A small image classifier, trained from scratch.
Model: 28.4M parameters, layers 12.
Training: muon at rate 0.0026, batches of 384, held-out accuracy 85%.
Data: trained on rendered dice on a table, 145000 training examples, 21.2 epochs.
Rows from block 3 of a small image classifier, named by matrix and row number. Rows with one number within an expert belong to one neuron, the router's apart. Each number is 128 + 24 x the weight over its row's rms, rounded and kept within 0 to 255. All counts start at 0. Numbers have three digits each.
After each expert's rows are labels from the 100 images, of 14848, where the router gives the expert most weight on average: "responds to" is what is common among them. Only what is clearly more common there than usual is listed. The data: rendered dice on a table. In brackets: how many of the 100, against the usual share in percent.
# router: router (model.blocks.3.mlp.router.weight, 16x256, trained with AdamW), inputs 208-255
# up: expert up (model.blocks.3.mlp.up, 16x256x256), inputs 208-255
# down: expert down (model.blocks.3.mlp.down, 16x256x256, transposed), outputs 208-255

# expert 0
router.0:073124116133143109111115102107132066146114126160136106123158124128133092165146194142148115143118161122159132140121112176109135127140147110088106
up.0:133097154195113177133103139093147139143156106101152107111144147110135085108094117144136159107124144168169144175101122132121142105089135163105118
down.0:121091145176172095141141141090135149114126129115104126114077108141103127138133163171114117128121119170101123096122137142113108153112086085132114
up.1:119140117105114114121110152132116143167151149119112123109112115146138124119121161118156166137131104146119121100147159134092115134104123083111172
down.1:135120107162134176124142087109073145137131151107092142107098161100141147135144111135128126162104106080171178135158133128097130128105142125127175
up.2:170123139130075147117132141121108095144121119151131145116122097063127125087128131132102192153077114150101075115151117145129086063118122142157132
down.2:101164110109149154131123116164134113137084101107088164143156146173119096145141061160167133145122139161139159127098138163104168128142146152101126
up.3:140107156140117091127110129102092118112141155114138112104137140127113071103091107104124139138131111102135118138157162131101101080122119101127141
down.3:123143102121168156142147116154173129122121102135160112174137142082149127134097155134117106118104115123122113150118101109158148110115116152109159
up.4:114150117163113189100102164092150131115085119169180147130181121142123148089123099133144140136181148147106115135162175125131145089128150145095153
down.4:152186140117166119146149169119133135167141146096099161157105158155149156099129154116112155154147117137148119136137112098102137129169125122124157
up.5:099137117136145147129166124123161114174143129160117125119122125166128102148149116090182173106130088104143134137136163130130122117120137116120146
down.5:167116194165094129170096135120167143090129144095118148148131149169132132123143121133126124108149117122091117137113131179120103124115130106066115
up.6:102106103130159161127116128133111158125125141156133113144088102086119078155102123137129122160106130134131106127178130128108125170144143124108162
down.6:148128157153162136120139124102123171119147109131110181177110138130116132157138143155127169127108103104154126139188120128085129129142113134165107
up.7:194124113151122129097104101126087092147145098123178125094153135141116103126106172142142110081158104068154128108159135119142161130120128121128129
down.7:130057147128117117131153149113162132128123106108068130150079100134152157145127141096173114190116132115164135175142186150140143148125076143145121
up.8:134151108149125083109142140124155120106129138123107164113178142134156134140129069133143133143128154119078125121126140113111165140067139100092123
down.8:108080146108124183102105143153077096089105137093161143137112100147133104090160146145129148163105119118128129172119079104151102126111128077119113
up.9:123159121137135167125153099110101101138102131115172125093124106161140151090116130174133147088127144165093124129140150076128115110085099092125173
down.9:141114107136128120144110144115118147118124123132127154096117121092149150143158122128130123133120134155172104116135138093174123112145179083110106
up.10:155145101118105128128095119147127118092149142142128133122123153121104124134161116084129130212119143159121127114105144119184133126083140130113139
down.10:134147087180162115108167098123117121120067140116111089140093144114129130115146104166118179128136124122091114114149101134157119160113145145161161
up.11:159136125148083081157146126114139113132096105113121122149130114086152105141110075093157114140118119137105146155140112111130104147102123155140104
down.11:145128116131099105148139112116141166090113078115122131153127131132122202109123150155103156139126084114146143144116099110106151158162116145128122
up.12:112161144177127126124112160111119055120138155131131127146184097151153105089127159093127140118132147135110146111109173106085117129107126113129138
down.12:102159102098126084149107121141112115109109129135135163163090146144107142133155135133134143129149105085108129126120123130123114101105123152125117
up.13:122124110091113115152149144165119141097121134127116109140143113156107144173109131088165119138087157131109144140154139136114106159086095109082152
down.13:143181119143078114141135096136115132155162135126115073125129116150125157079134140072100129128143112072147154109106116130119114146138137113080132
responds to: dice: one (91 vs 33.1)

# expert 14
router.14:156157148124142120169142135110095117172140087139123126108093107158151169154105161148129145144139180117158151174108138127146142109149116114165119
up.0:089167124109160079153113119060118140146127109136127133119109168158164116130151142134101107153116138126122104129135153110166164160141119134175075
down.0:167126096136105140145108104160151131116139137056142083105142137151099147119170130138083110133102122138162097144082159093102168133106122171141114
up.1:126141138099135190158108121092147159173102159121140111140107096135169124131097110182154119129123112157140133137144114114136132108114157112113122
down.1:110133138126109148141116174154115165143132162104111148124143121124121118152156114106120160162103112170144153141087129183167153140113134149099157
up.2:138114112100128082119138120142124129117154152140144138067167112165130135168147107153083148171154115115114147135121149133150122103125133136121140
down.2:123164147127131193134119129134103090116135143132107109137130092133078157172130064080178138148125102148150126109153127144110141147128104075145120
up.3:158150118119110108169135130145084130131125146132129116103140157112092139117169132117141130105156101098140112162112123098178109119100149152096162
down.3:101107114155168135101128119157163123107105172141129126074126170170074153129079121113162135128139143106142141109149134108185100105133060106118075
up.4:119065144085132144110104169171120133129112142095099118091133064163117076145135147151114145118147143124133107145133146127143168121136124105126154
down.4:114103151131109101082127097155102125100137112117134131143137114151111166169118112126117117162094134123150131112112123140141083160138136086116086
up.5:190069134138126141111120094157086122149105115134148102140110167119098154099129131167100116149125124148108120146106172120115162108142111170112143
down.5:100170102133133111118124127109166145110141109166092123142079194134143094092171128140114147111106098120154138132133128133152136119132116129143144
up.6:090102121110106110124191101122115086114189099117098175120176159176138121145175113108179131132101143119137083157146147141159148111164097161093121
down.6:092077172132155152097097126140131108146134113125107144114134100117140140157098122127072063136149145130110070128126079115130073113147133136150099
up.7:129137105116113184103112110109096099136136104107116145125097151129120144141129052121139124121119191144152129081186132088133138088120134141122131
down.7:112119190139140146110144143129096087141136137141162167112118125117101124129137110065149156095115138151138151093111140138097163129140088166101115
up.8:127128162156172097101158115166152137142154142111129112124141186135162138111098176157182124113128128099097127123140151109158124145140153104083173
down.8:126108111136169134111082100122104149153160128128139149098103093153181127134152092181122104150030146140118112130151106145148158164130111114111145
up.9:110173147118165123117119091170128140131157132128152198133149117095144144127136165148132113116136079139098139074135143097102114098118135146155143
down.9:094127128140088135107160132127121122113109142135104146115166168119132106167081154127122090099123142099079121152116132149135113146088093111153176
up.10:115183091131148146138152130144096136173128111144072135135149116140119115147117123134108139135158117126136150143102159150085162151132118147137083
down.10:183120136147142134126125140160150125120105170149115119102123134129148106116122144102135150150134133068123100135158149104114110106126165096109150
up.11:150097123153181086122137084121128079110110074124132102133151088159115126151129160159161114126146097145104112103129103164113111146105114056094097
down.11:094197129144120120133131134105160132138114115167159105154156096106150089129146143124140149133162107103139103140104143089138084123135146143128159
up.12:109196140159080106126131160148080177126174109083136111142103165150126157158100092140146094161139143108154128133121121096137153120149169148146150
down.12:115076094123125144131163098088127129157102082120092139145121104131095124133107114135159161136146179151152167170147079162102142153093124141141134
up.13:143124109158135152074146105152131119105164128085177131119106131139097126106126116122137125167149105142149115143125114127146148138073157142154160
down.13:087100138120104129157133108127145117108134099129116116141132092123193139116108120165109125112097105108166108132133128139135116079148150125135167
responds to: dice: one (92 vs 33.1)

# expert 9
router.9:079105083132092096133094128133121129100127130121125135118134119130082115123135112091131144188088114156172124102126095162113148168116137151116066
up.0:101119137126139130145120074105174129116143092090076111116089132127129123113142099124123107149132156116138150135106150098102144121104086134114137
down.0:103162116107111163120128153135150100131134126103115114129115102100167188157151152158113109122098131099128134124087126125116118153140171126109137
up.1:105200134095151092133124115126164066102110074129166176134186112134120133111107108159114155153131121099076127154135167140113148174123139087094082
down.1:157171120126116102098123184122088167110152146131099123116130121113091124127158152133145101174164133119139138113142142202161137115157132130134099
up.2:132137160108094151150107087115118117180105090090146134184118138146107142107166115108124165140138151092185188130090098131122108152096132123170111
down.2:149123134118137157095161139137089124116140171127087108094124111122148123141103120138095109113137078137173126098071114102117102132100086121114101
up.3:143162163145120113117134116147117136105149126142129125115129155093099136106103126140118123106149105111090119123126114129148106145157114131160145
down.3:109142111085157113137122133108113105179142107131089132174133128168138149141122095151123150150120111140143111084144122131132093124153105152145131
up.4:149138059123148088119120131137120117128164141148176125160137138152155102171122126127107146086139116127121143139149154121101145117190109084135137
down.4:115181151083114156116062117130102167166116152078166101111135104145166117130091124150137108135105151098154091124137113140124077146111158079136153
up.5:121090125134107098186128154130177154152113126113087118169156106136187179100152118121107103153124111123100122126202120165114102104142090089120116
down.5:113098152116141128135124142124127114141146117169107107142102116140096152148117109151129105077103140146131125130120149140134188158113130134156090
up.6:119113132146113139078141113151126123132102127141060145103119136179151103123154117113151152081135096150144133136076086145162117105076152122119112
down.6:108152127130118143114140115115077125159106137135128117095138079145110128142115117112122098106101160102092130147110117145161121175159115145117107
up.7:106087114135136143121149136156121151155079148160116142158107118135066131157144063123147169115188160109160129168108131114148113123097082094115126
down.7:091134107155168142139126083092098157126146159132113164123125109105149145138099129116135093111118147096116127113173135131146146175131154147115099
up.8:154129092148158149132080145121131149129134119122107135109106153142117131115160124099103085158128139098113085130152167115111184147174138114133138
down.8:127140116067114097128110109146148113133161114100131125130171119130109185119115146138135155124122093154070133129119158111105101134126115145126132
up.9:096138138171140179117141147110132109129122166123105096123157166113140103143142105104148148087140111104125127162116103106174118114125155095163129
down.9:069127138185156181076132100161131151127118096077159115085150083136152102113126122111108118132127089137159129125126178106146117115129104125110108
up.10:131109107160130148112140130142120155115155108093090129137124123122116147199104152162136145108108107190137123116131100088074152110172153183096142
down.10:150144145157106100124142130112114139068143139141131111077106135123101170123137133137094120157186162112112142118148133082128141138108106128165110
up.11:092130069123116108116121081134172164073124148120105126121127169071120098103120126120171162087166082135119108100144120094111148087164139151136134
down.11:158114126121123121131141096147102099112136134125142140130102093118085114090117108146095147138126112127141132132121162083128129111132115103145158
up.12:132101110146133127091106129142144111130142130131139107143130153133113120067162107115178111110093096063166100135142126114131150142119088098152137
down.12:149116136142139138116143138146151146132148143115148096136145145091116111126107122119100134121120102138127157147117125082133113127120105111155199
up.13:109072112085124143115110125134118139101134106135121148118103105122100147096147130142129137138150109137133141138134121159150107125134131150107109
down.13:114135133147167106174113122079165127106147111124080136146131138137111135146145151158108104132099119070101099103088133143100140117180108134089139
responds to: dice: one (87 vs 33.1); black die (39 vs 16)

# expert 4
router.4:104107138126092150091137112139122134084110151158064156128139097153169127130099118085158152102115124080149154108092099128120120118136106104112136
up.0:150108127164135156132138063092074128139120111125138087106134097145072130091140096115103150138082117110128170147126143073159106089150097157096124
down.0:134148133105126157140103121048137128154164131107128106135114111111132089143143153116126117129117147128130099111149127147125113158147161104165182
up.1:157115135155170113117161086152114167118132191099152109122111150133141106123125098113095143134123120157140100102106099132090164127140088148106112
down.1:158186116141090110136129146103146099141096107145095135117114103114135099180157172114114090138086153129141136139117142147147075101123115120131152
up.2:134128144170127131146102102076131144141129162076093149137132090121138089170169158165121143159149102077120115131172169099092129156093135118116142
down.2:146140085077148137153132129133103134132154143153143115115117191118104127103145156067142163099103154098135149151099143183110114090145150094105138
up.3:140147126134114173206114115130130137148128068154098121144139116121070097123134127089101092094100138177129148104132147108130133123120113141115084
down.3:145106149148138110113126140128169117123119056129193144109140081148163138143113128136126140144115085130119097093131117147088143099127104098145149
up.4:164137095136150147088145104100108092103144116125148126158132116134136167156113112123062131107130109144148116142143184130105145133171113123132165
down.4:095133110099116161145114112170115114134088107106084148118167130168165139144114103109159151135124101124118130162144107162132100117105150172151116
up.5:134131142145078131157122128117139109138099182143134147139122098081120107124132106139072168113129123159097136119122143121113129130138086117128077
down.5:152195118138163165148139120109110144121115128123137147107113143101155119096083133159136128136135120197106127097137134149140135164119135136104154
up.6:127154122105103115139168095125141131113135146122142090156158143156144101132140140096127140139123143105131129152147153113130085146149147100094133
down.6:117116139099082141152059154184157122107129128106137113120098102130130123148104126120157136146170167150142139120104098096123137131193135152163146
up.7:113119150096125145154086126127114137116150130098110178136102124100074138178088121149078106091113119105119139174111148127123158120147137119112092
down.7:134137179160094127173143155141166128118187160102133126142150071120103130135184172117145130149145127122074115136159127150106097101157087111146120
up.8:121172140133124136143100132132156119126105125129145140135134132173130126179141131108123123162159140097129126137141127116127118117144117163153127
down.8:167125144089112126135117124167098155138154077143119087155131074176095090140156122157112129131130121150100109162133137098153125080122146097142127
up.9:107151134139127149139103119127092106127128122158118139067088134143139126088137134097166179163113103113119143114082126111136129122121157125136105
down.9:110110144156078181142110124121145091146108134145119166174168138136109113128111107151124095115152129159190131131164167130108149130122146118137096
up.10:126143137156093122142119107135126145095136115104173157076158150108119137136150144100107135134086124101126138102129134156159123151162126149189081
down.10:106106116134105121110118114122135111183123128135108144108107093095160124141147098140124146118125139097133130122094130127120109111161099141123080
up.11:134132121095143101139121135114107153163133118116123152148127111117098097133161106115164136102158125165112125132159136136138117166109106108106081
down.11:105104142135128151118112109175098153125132104138100136106180118145112098126091112112173153120144119147133146134122145128105147094123185143097128
up.12:126137107132101135133180177107148136163126137088162141114155105123127108128163130152146133128128105142088139136105120123114142103121107215118142
down.12:103099138154084109131166147123096103124113095136103127161129137108113125135125099133115132129124145127158111137083144101134096144137140117128148
up.13:150132145162156158135156152160094128134125121165142128112116202158120107086094148130098097124084130145129118149146139123166122147158141174100116
down.13:119156106158104130116177106132132098149104128164096117110079137137126133126127145159119102142128118099140114102119097152098113142111117106109135
responds to: dice: one (88 vs 33.1)

# expert 8
router.8:126164089143140086115139136129173112162144090147144094133140122122152146145138103113125115104124163127157143136100146139124155079088121121159130
up.0:145108130167117107133124164122142143127135106154136167120139113191128143100111166104106120103124158154119169128088144136110132133116113142153145
down.0:103106140114116190102133139133135159116189155105100141127088160131111106151150135156106140090117139129120140097139125139105159179114138138159119
up.1:097199129096129133107119114167078124142119149148081102152144154159132076094117068124141140113121136154097161129143101082115144101098093103130125
down.1:150123124117128127107109106116162111104163117146104130134105157113114141143107108126080096138104138138126113129077117141146146118130142132132124
up.2:119094163121097135136107106162062108150113144149152113151145096104139120073131148171141136132157129150123134123146137131119159137162133063154118
down.2:117139112124110143118132114148174152111134112113112134119195093123113107121115128095138119140129122138149122144094089110126162121102137160165163
up.3:134148132092143125125128109139144098124143159138172150146133119136126135135146090112105152128117144090178131105101093122124125161148122122147113
down.3:150167112133111150079121074105163150091117135132142141131146139138122139111172123146121139150078115134133150121115107151155125129149089131173123
up.4:150141097146114143120151123110156162093145086166139120101109127078127174196164151142091121120151110084136138097128205106119120092152144089166147
down.4:135126147134102159116123133098103136137121154146140156151125125186172124124145118124102126115159076123106148125117098116117139140122139118110141
up.5:156099127153107122111130150122077096102139085129179075094110126112150080123153120126108153132115138153133114107134143126095134099110108130150127
down.5:120107157149113158112085150145159053092112134173140170164128123131143122099099125133149108089088127149107130098113124132119137168149122099158184
up.6:151143142133125132140096170129085086137178120135164108191150122143092114154107116133157121100115111170109124114153142151159138156183162115097127
down.6:178143098126137153152139153079134158103129089107147172119142164141113153129126125104101114126099124183157136090157139119124094115119125153100143
up.7:099148108110113125120112093106095153141115104141128139132158155147126170101122123154141137125130111127152108114170103092107101136122149131086111
down.7:122136139165123116077143145106145171158147141147114125126101179123104112153134105118088125170158156094152112116157088130107126122136091153146105
up.8:145134160156196101120056150131139129133137146152115141166127135130106098136176085162156128162099125142119095120150095127132136120150141142104097
down.8:152149127112134128084131127156101117137133104098161122137128123104155091138118185117139157098118138119093158129163120077126106112119114112091119
up.9:128166100135152126136094158128128086158104108145115142145157138116096156170124096161118159120137113102129146155144121128098134088146152173107130
down.9:099117158133094169153148149137150130158142106172105148152111140132112130113130169109154138131125132123118114111104106143118155129122117118129151
up.10:185104119112162105138097160111100091152083130132146147046138178127084088132109124116107086140165076105132147158124137119111098156114114156101105
down.10:126132188104157125105157110127109104132072136132143141117137127106149135137125157138113151160130130103091101122126113128130096142072104099119140
up.11:114095101135108157098153170121148125100187127125098082111133147098171160119134136103112125130163121142156129107118110162100107144107113096130165
down.11:129183124125141180131142133085057140138142154151135119105105084125132144132114083095109146120140152101103100139115157064145138118134123159145127
up.12:121132099154177193118095123105103148096152106090161149107125116115171111139145127134134141094132126185108135111143079115123104147140114136114062
down.12:087141137103119142131128136101123135124115184118128158137165103176117143108175064091128165138124125135136135167106162123152112144149084120098131
up.13:122116147118155147144107092107129113110100162140170109150136128127137122175129089112161170151167126140124065126092176165127120151159144076098089
down.13:122125144141098125101095137098127144124142064181127120090053188092121106133153130110148123118087165145101155121127125100136123160151137127121102
responds to: dice: one (89 vs 33.1); pink die (45 vs 15.7)

# expert 1
router.1:144108118127153144162124122142158136155111168121145109086164141114133108118129112108135129117118131140118137119162090096147096189156100104108130
up.0:151144143121131088151130130119121133118121151144102107143125093150131169147135096113139098098099126102117143102111107119121131110123113127144143
down.0:121125085145115128138139163120156124124095088117147099103113144101108093132157140136094146135099117141142131110112174100138137111089128135117158
up.1:095145156089130143121106132137091166121120115126115170078129113123106140124124095088136122126111114133186107106135138092139141146135130077109113
down.1:099125132152104155146149169159145182142120145104129111154118111141109112194155152118128145139086119118124120117103117150124135124153142132122134
up.2:096144145154149130177129157151124142173148145170137116152107156136146170161118117106139122134127146133105138134120118126091137123131115132155115
down.2:121136130138127145118153115120108177143092113123126110124131096146134159101162177097083114116162163102108138131124134116134153094137117116163175
up.3:109142140114111133126115166103107103077150125073140117137106135114123103113115126130119112121169137119139145127083082128158150152143109139132171
down.3:123142121122148157158130140124114107142111136118139168129097144109148143150144177135118138155098153103098098093096151135129143152134101119128155
up.4:090102123109073088127148114129142142105093099150093149138099148133111103102111105120116127124126164158154174138113134139154122099134143131102144
down.4:145109122094128130086130122121115147138107079114131129125123087120095131141058155157189146142118106109133137113156127112100156104152119148061131
up.5:163146073137134185107157122133148156132142157117154135101156147125153173129130121164136116110097094106112085126145108135109097126164109127119125
down.5:135163122140095133140131106085174096102167128154114106149147127178105084125091099093123149119123135102137157089121097110143111151185045094106132
up.6:156110112110135097119101141132157105142149132117114135117148086132100148118142135119114097129122119139107155153120136114130161125146141131104113
down.6:134155140118134156125110112158141114174123123142072114140114119105143096145152107172161120129091128126147121127135093118112126149151114119148153
up.7:140110123137108143129120108090125102112160104099131158144077115130077154113109115166127157120122204095144112139174097103117125101106131148151135
down.7:150132104155118170117115120127161119149106147140110136099184129139153079156134141072162095136146130166158110152131151163119178082118112124090125
up.8:148156134119123139120127086137159114121137124104138140146155169167115134083103091152131126111170130142122167118149149130130128133125132125162140
down.8:149115164106113087118133164113104109110133138160124128102148139127139116108121123151117139113110136168085088174142117124146118151149078141101151
up.9:126187165106165093130115155120143140148103128143145122151098111122095127103120111142141134105138130100120143133082133130136110100150158112124152
down.9:125121133184117153108131126151151128150129119105110160101122170133088062146125142104134118146148138138103176107143111157133163110125103129141152
up.10:123081150141110092153109103127094141130135146137096108067136129100137102139167121131153123125127093170162106156152123141126116104141113066095135
down.10:116117123142139114132097102125159176158116116143188103158134119174088150125125133126142120135146117145128137189110129122107124115106148147091126
up.11:125142121102154138125084199135116151098154166101127135162154166136088177082088147124161109099112095128100128119090149098133117096117115094191130
down.11:098123121149173141113120124124110098124146128127121162073070122178149144140140121154140083131173155170151097172082135138138132144116119102151091
up.12:093139144152115105116124154098163139116148098172092162105150193129132123158098130078111119150183176124082119141098141090147114082118104145124120
down.12:111093142124125147106130153132134133112120117109104106159058167085149157143135106134109138098132111177125101126129153133164159125125140123112119
up.13:137092160138098096126112088143116105157140144087107132122121092130116101088125161133124098145182092118167173181178142133099145135091131078109144
down.13:153137184131125144084097138107140148109124103133154161139129132113103148198096137164156139122133132127115146122090156143100118130131094138122167
responds to: purple die (62 vs 15.3); pink die (36 vs 15.7)

# expert 2
router.2:127119112166115091106159096158124160139088095104144100107116133139098144099089113096099112119090113151122074106118150126122120090135098157120126
up.0:135103173094117112100106109126113111135107130103114120130119140132101123172139131141159145113145139148138125127159123093103153081100129120152151
down.0:094124156153123130093117114117146117136135140162154093132124145118127145142093114091122121123160088121164154111127058090089147152133103106088141
up.1:140110197126088111114112084124107145146149162093151143104132169148123072092117090117155129119134156083118140162135142108082116146113174140101090
down.1:118093082117105088175095151120135128146120162106109155111135087106121128145133169159104115147119170139149132102119105109105138096151122125131090
up.2:105113112118137104129127082152127147107100154136148145154121121097148104123108133085118154128134113154160095146104113112156125106115124109088090
down.2:121175109117084107099099160128106081065159145098126105147122100145155152108132139134103121104149147144144106133135101098139118137126119120137137
up.3:112163168165167117153089081120119107083146165152115140115126108162096123083142140142099134112145101093138126140150138119106099130054154118098154
down.3:142115117153165110124128136092144188132127140097131140074129101096128131182158163114102122125138109145087137092119127181151185137155094094163114
up.4:120155141094122114127101089126118176150146124108123117149153150095119089098106101107163128164148140153175104160158095122150123134106137145145186
down.4:179152133156129138121150114090144128167134076112188089153160092134108129166133139117110132090102093129086139131133131131098137134097167112121129
up.5:108086059070107150127164105130146060164113148102139114123144136104174122110118125125122137139143149090103143099117142133117113165130132163132135
down.5:080131098094130116119118096109136121151155120184124129142165132142121109118114120099127144120087076175131132156183144144147122060136144169133138
up.6:130102121086132141122160176167087133147110157127100141136108108142097090146127150167154137129156134145074114091101151156107187125111152083128123
down.6:095069094111122101111118085135097147116101130111159131146119120144098172157161161150117151097150130106116173109156157123127114111120144155102141
up.7:097101125136179119109138159084128048161129120131143119099160123088136133127073134078098105151142106142130134128171082129130117151136123124129140
down.7:104125116090132156115093134137129110110126149142132123129116148123143085096126138125074137151138183142150134085106142167117130180140146143101146
up.8:158149119147092116150191130149132144145172153182181071083135120150126106144131137134106152128122120149105096126132094149138147109125167093170114
down.8:110104131100185084082109121103139119083103140127168123187154109134113106108113179123156097139145096144103118128113109103101141130143115146114138
up.9:158162123144096106148143113133096089138124121160114133127162148130130121098137128140146127135121128136105146153143106150136154077102088133144163
down.9:143140106175153093158109156138119083123157127098121120119085127165111143112160151130184139167127153147093141084123148138132103124129137130098146
up.10:133128156114164158111132128125117120131153148122142153140139139176109137139147087116124073110162141172120126092166145137130155116104145127136106
down.10:116125112134127074137127127118137131143106133132160118140138096111167134100108129125122144159093156129103152135130141098120110081127144156118089
up.11:154165112117133158139125107114130128128127139105149154134142160135166124125118106146137146112089149137128141142141115106106118120147173112129129
down.11:137124102163101110112124154132182103095158079145085105130116122148097158157136106129171109147173139136131150151159151160154131151125145150096061
up.12:122110168155163185115126113160106114112122133132119082130121183087129087121106093162137159146128131120130127121108126133132162114144139151122112
down.12:138172113142158122101109133156124151131091139125148140174102145149118116179133132103147124125140121190133138107134153130129104124126114156117108
up.13:137123123136135104150088129118142119133120104103127129095143139166139155131123115139092106114095136133126118134117120121126157140150084106133143
down.13:125164117088129141139145099184085103149151115144172141147168110131125090110154135116152173121174138122159141132159131139178187139151106142085087
responds to: teal die (37 vs 16.1)

# expert 12
router.12:116102138118125178162112119139144165120103150147140154160124129157111110176106161156134141120115107128098135100109123146127103140124107106115136
up.0:134109127165149090111190133145098155140121120125109156130123123117152100114096136164097122089120195148090134116138140114115111088191120156125119
down.0:135125155143140124146162089157123119085124118135161089152136136135135118148105140088112127127128114126159115150120151081074135094130121169131180
up.1:128086183134179111162135097139161124103123119157144193114148136149117112156174118099126144147125148119157116111116126153135097125140144162130106
down.1:137131102126133108151119130177110158128165116111202134130117095088095122116118139159091133109121103114158147119152131141130128113126098143129096
up.2:122134089145119133074114147133126172138137137154136135159131119092107131154190164103126097097182097148156112093125113117134140139110145113131081
down.2:148154153131174134184116125146121137111128125114126132091120145099118113133121134129157153159122140143093102120109108124165148149132159133112078
up.3:084141130143152115150127087144131137140125133113142105112143150129112151131128098133121114151139157093097071117154173121114134146136149137075117
down.3:108130083145183173165105119141145121095165127097141147100122103158167103093128098147125074116138100146116126080115120130124142100112123143150149
up.4:110114112117152117136171128137128103210131148115099147111158152093114108109126143138148156089142120155103166096111128072154115118112170139152080
down.4:115177109158129161135136109088123109144148141111151162155153096111144118155063122105161120136133147116092144139135119122161102080146071154158138
up.5:148153149088186117115129075132106099116135092123106135130129129129104133150114099104128134139113109140142123137100124087131089114162142137139158
down.5:139118072163134136127146132113111129136128178135162140098117147106125101096134132138151122172107172115094158148102135166111123133131118140139100
up.6:125144106144155123127119131174122153149155160142151125082154127111155161151138129132131109148125098153158140135151131144158155139122171117119116
down.6:134114104115132126116110141126170163097142108124166127142154132152131121107134213134134104114106119113076133087085159102100097151120103100126146
up.7:135137126128146128155175152200159141151140162122121105118116131120129121162101108119154115128104105148113121151064121131120133155155118139124123
down.7:135136126083108142134115120109091127167120127115118147101133161089119129118143159126117100165103124147149118146112113093080134160117111115090113
up.8:182126153187162116136117105112067165114106130101118151112123096116137135102127131115107135152126147152147143136154120125137131166125105122095130
down.8:186158138143137119154127131135111169097099104141142132111108068155124135111155130073105126104127143116106111153134156144122095120135111155089113
up.9:156115131144126159126132096121120131139153111140116103150143124131110157112165120153129138127103139177133130071128138163090140124146122125157096
down.9:071143163146139150156088074144133149137150134096125128081144130098134134127139128169137140143110142129142092115120116144139116173136104146195126
up.10:120127105141090149174106100136157096116130113120177098135115144153134139171110154168155114107120143152132105116142120146132131170117096111122097
down.10:117108118133161149062125124127106159129154104122097132090140149130073125157156145140168145133129111107119119152164111119123107126104125171150139
up.11:145139104160140093139183115182142085137108144121159165121110150163141114155143135156116090109154145128109154109127132057148126088146108126144164
down.11:141116126143115136167216160132117153147167124112110144126178134100139083113080132133091158111108179133089095137088100123137128137089144191120143
up.12:106149137138115094140116114106128098120111132134124090113100106114130146174138123136174092104118163135119127150141159100114182135155104114167139
down.12:150134148106151136121108121171153111124124110132084139154142110170158127109078133148132129156158141149160132096168118112122137118152169125111139
up.13:123135110165128168107148123115133118148118129182136192140104126139119139166147119135084156091139113150171121136150116147104115094121137104122127
down.13:107149144113160103107126166146111160126090123145123153118132161103102108147103115184122156126134134146158120148107142090134140135186138144158129
responds to: dice: one (86 vs 33.1); teal die (35 vs 16.1)